From a checkpoint of a small model that answers yes/no questions on an image's attributes.
Model: encoder depths [2, 4, 2], fusion encoder layers 6, fusion encoder activation gelu.
Rows from block 5 of the image encoder of a small model that answers yes/no questions on an image's attributes, named by matrix and row number. Rows with one number belong to one neuron. Each number is 128 + 32 x the weight over its row's rms, rounded and kept within 0 to 255. All counts start at 0. Numbers have three digits each.
After each neuron's rows are labels from the 100 images, of 14848, where the neuron reaches its highest value: "strongest on" is what is common among them; "colour at peak" is the nearest of a few named colours to the mean colour under the peak. Only what is clearly more common there than usual is listed. The data: single printed letters, digits and signs in grey, bent and noisy. In brackets: how many of the 100.
# fc1: MLP up (encoder.blocks.5.mlp.fc1.weight, 512x128), inputs 0-127
# fc2: MLP down (encoder.blocks.5.mlp.fc2.weight, 128x512, transposed), outputs 0-127

fc1.239:120095111076115110143178112160179105123102161098095112106089149095118194146112114053126128101189098160170162192133092138127109107145104107102089124118113084105165130135067146175169139091145122172112178161132140151121127161169151067122145138163133148115146133137104142168127130128198138145160156096100158197180114142101070173144139115097069115178172159126160179097093060160077120119103
fc2.239:133117111111157107118123162120142115112153140098138129155197145088108166148128143147055079110138136102189097104129180086196142154147168090138156103140151132088133130158078147138078126129145132126176176084080129067125119116108132122089128123139127198164086160110101155135092123133117140113236170158140120118104163168173081117152103153081096073225146129109092156078100086111106116129096
strongest on: bold (76)
colour at peak: black (100)

fc1.192:130151145226141092157096120167127071132197123139042154108140081104105116172139118151111127063170129172134111077124107101116154124220102091160116103105121119100063079198122160133139157091148140138080116156158127134120136158151130076183108164119137124116124092080125132148163160150108151142140103148142101068111061140145096085107129142164193132172155116121098160147119119128180138131153
fc2.192:140132125097090097136137157188098120134096129131157154090089127111126129144179144071122127081105061120111154113136162158089122087144105151119133200162121145116085125168110113078211191177142105155067128137090099155124169074129104105100073152123129105072130137100141151170142124138141111107114133125223108118121120183137141172117169070072175151119160171155131165146087117060178116151115
strongest on: dark on light (78); bold (72)
colour at peak: white (77)

fc1.64:125103119127100136157144141094140134118203189083132115162160133089190152183100137114154187147125053095129114133102160135147138118146187137091139136061163093118116181204090162099128093096071159201105132083130086139076120115096138111114076111144120139125166181130117135156173130136148154158145084124158098082134164154153164084157136168116160124119080171123091177156107080104156154146092
fc2.64:146123191118077141094123107140148112091140122078199130074137144123170129068095107132158159160128113131071108135105108098197126139143116120073128092115116191181092125141168179138180119117173088133141175111115166083126149120096160107114159133112168102174118142092147176123104057147099100117105115183175077144146141109129109181119151132110093156111148073169126122096118054177114133203163
strongest on: dark on light (96)
colour at peak: white (95)

fc1.102:141169174194143162146052153124131111120181126187156120156105074138156066143097113171114150108146180096091104075133185121114130127139145114178121096098131116115063140122205144099082146106140110098094132143174075066122150113148140139152096104144118117132121102102144133107120155183083107102128086129148096101096074113152177060122103152166194100083139113099121134203143177149157119151119
fc2.102:158139115134109140142147113181094089158098145170125096086056100162128103122152124098180152129082105146074155162110092181066084084129080161126129177140119094142108124157161083090183160127115134129077090150134127200127138117135119150148081137129099098107175138136109121149136122156111123123046098118154136136159106119085157143103139080123165183037138141152167150172157219089172132134110
strongest on: dark on light (100)
colour at peak: white (100)

fc1.226:173160148125097171157089103095090156156160091141162119207050157128128127106096153150147145152149134078125110164115147148152117100127186144103157117055146098152085105116177074063090148088107104128112146096113046067102170129133125146162051129166134145189125114117157157090132180123100126139131074139112109111157085134175169104149075126152132101109154171101167162160110130121108141134077
fc2.226:161171103105151196127158076155091111197150171149126160126093144188150118082164173101150163202103121143106173138082092138132074152170119108088174106091111099231104121138185156146154123136157124063143067114139155146135096125124167108130145098091080118131108114114101135126111093124124114117075124111124117086134076091049122092131095176134113167119131129076137099133176142118118169147121
strongest on: dark on light (100)
colour at peak: white (100)

fc1.86:079107141217116057133136108144150115148136141116078141112170055090106157188137088101081140128171140169024129176150117137138142134139136144120127142115073114136079111121142153074109103113213141154052139182143086066141153180151139128126127144135106127112137112123106153113131154097128173120133092086102117113148098140146112125154099148184184107104183163107098134160119148124191154165120
fc2.86:152083108089101143155095122120153043148067080095130112118083118158148085107135124142117167167100100126127135175157142172107162116151082153185123115159145150048130133170149095160149109172125103164149112160143120158116145139135134126169092194119103143060094097106127159144215150125079102148170138195170115178114155123103141126081127067142138080150160094095166105149112130093142134152058
strongest on: dark on light (99); bold (74)
colour at peak: white (99)

fc1.328:129113118122127134159188153134158153059137185102131094163120118105198164158142149089168143138122137117119106080127145121136105134098147148121124116101150093153151213132140134113063054145101138184128148103173096104103056081045139132079104112124112124113148162138127122124108112172218069173163069136136144094152149173133166065166115154129175118155109149125093111122157108100096113161089
fc2.328:133087191162107148132092120112167111062136086135163094102158117135178123100084058146187134162118203110097077180115092089184113099115108129109114121134133176146142121116153145169103066114163095107146179118132153105122167143088131112142154152135193095169130131127137159079111072184127106112102102176110079167131161105141120196133133123122121160083130056165134105118122121201089091150123
strongest on: dark on light (100)
colour at peak: white (100)

fc1.408:110082109142122112127169095138146137171155174091141125050168134070090163211098162120112156061132067184114133187098058113173128121138087121121104158124131127100142143129075141173147110113160146129109183133081111199136178148135157115106169103155159136104128095146108111126135113077136210125101124109094125172145132140096117143132117148167084138110163146124131194090123059121124184091152
fc2.408:104106150109098094076131168097140143118122110049135160156150155062106135147099165135052128104189083121134092093208175119140181192101152134156128112117138162088114125091114172122155164095124114136126148122120107092145120136155141137118144118135158193130104154131171131172136133058119117145217159158159122133102140132166128115114140134121086056200118123115111168100080046114100162150161
strongest on: digit (32)
colour at peak: black (100)

fc1.228:147089127084137125099134106070113143191168153090204112110184124100131156159088148136116189112108137128085134176103078071149178095110147109115123137114145120103160145098143109178092113097113101101116141128097106175094182136113148139161136105124135122168194086133134122138095164098094213110116109161124042198134125111144128125104121155126122107032096141134193147151174136091162166131149
fc2.228:083109162145126133089160098135135173110122144111091163139136156105118103113135164112093183133222090141105120111209148103108194184111147138166142096082103106056101134050164166093153152109109142119153095088138168116156097157189158132141173103140137163122155134182168103155160151087145114195168157121101120111114096088113114110128111076170074101099119121114103111112131096140115166113202
strongest on: digit (35)
colour at peak: black (88)

fc1.166:127174120145137145148129137161140128123102179108061098106117122087131179132129140094131082115177119148186113138120064121117141103175115110121120111138095089115132089137066156155171134071181093145087171179111112122123152165183118108125139196159136133118129109099088107156183170097160180178112094120080167099167057160106073121103076106103125111190174167127134187085096077167119145137142
fc2.166:134155075063159077162142167162127140137141111098125155138107131135060144158155137123121091124110085121173162108140195105168194109158154111119153154144147134106146129142079125149134172189125110159135137113090099119124165093121121142093096116137122177088060161111141101141144156103108125097138139047163093101059132149166112084146127159102141069197194151112123178131079076063186135114096
strongest on: bold (79); capital (69)
colour at peak: black (100)

fc1.142:121106142093136148148180126142164147121119190097108102145107166067161198128145145077128111112146091129182113155121078113130119084148138133102103123097099108104199129135046132171147123093149105186129171153132088154090122149149159114110130138143143138108114134125094103138177159098165143180122104111084197154188073158095102097131114120069101098180164175135129181046093065107123144149096
fc2.142:093144088096154096142105147127131143126175142093149141131175163113123149134135120174106090153126124087173127112170178108196163120151175092098139138113174167151151131122125155145104111189132086138148169086066101059121165076087151108087155122127141152113053169133136156128121131104159156098145118071112072097058134135166079088171110191120104085182170120096104144081098056156149119150122
strongest on: bold (90); serif (62)
colour at peak: black (100)

fc1.54:149134133165082096186122113164157088141210163118064136157090110101141179154132100116137128088173096165152132155139111124107142110184136108123146121063081096099089055177079154117153135081158147179117152114146088117100131188169132066174099157155086156123107129122102115112166152110115129130118103138128133126183059120170100105103146155134147133169170146125140180164065091152182162149087
fc2.54:154143088103086139128132124193114091194143170095168134092134157127144108085143155120065162147090084076104151136102159149152119138176108088100139168130151153152071121179153132096185136207171077140103141123080112100130154070086165060107124167089093147110089133087107205161120107129127134116118139133184094097113116170114126121129145162094110122157160140108150131127119076068161141194095
strongest on: dark on light (98)
colour at peak: white (98)

fc1.433:156144116065136188145148155166141129090089124162139116167019194136156140069112136143137068151177140102198109124115114146131106088128130125127109092107172095125180080154159076125130142134112060158154144107148110086099115104154118152140088143162139138149103132139151150150122156195173104185132096105098186115166086153129157117142096104071135130145150134126157173117105070136081074143073
fc2.433:151172104129203148166140140156099118130184167157137114152148118171118173136139127124175063157092173116155159136085118078178067103167171071065182128119127112208129122157116134135084125130178128084118128085082130133118142097077133123060122082125115126147079154132072134092060080146128147076108107102109124087125123141137098097184111188108139164162139164102119157103148155132128121105084
strongest on: dark on light (86); small letter (70)
colour at peak: white (86)

fc1.175:105059146115100126138163126104164149105148163140178120186128128108168151135126141099135142181110157144079130121129179133128118132065186163112127109091134117181162172085131116059055098138110136156157148106138041097102089090075135168074103116127115160117117141147159112122109112095194086144131100107118185145166170139192163078174132108118170117087117152091126107134154139077072157156077
fc2.175:138098156152116169132089094094145061126129112124131080115145143145172099087085087184179155184109172078111093183164070176142104124126098127136134090110169145149123111113194162164090059115143086106152154130143123140126148139094156121165158173120146102151121164107097172126157101131139134116132099167078109144137115092106117121130110205170120103101141060058147098114134136232087128160118
strongest on: dark on light (100)
colour at peak: white (100)

fc1.241:181174152164138198180051120137133111107150146138104134164092140154187151117143133164107069093163131096186090088120125125127146069184115088133125075105139086128123060168163136154121173080118080151113147099139137131098137142149121113188095173155130148124107121088130159129148204177113099172132086124158123085107045103144150058109077142091164128116136118101147166131126115129159133140084
fc2.241:134189148132143137163152124210071144176165179157126168090102141181126128123166131096171112125101090136126176112092138121124090099160140105054145179112125101206073127137106114071171182160135143138086120110088117142126142068117135108073113098138095111103134136099096129128102117172132125100093153176138148060120084135111114110158117150108149209094141190120135173117149172065163117112103
strongest on: dark on light (82); small letter (74)
colour at peak: white (82)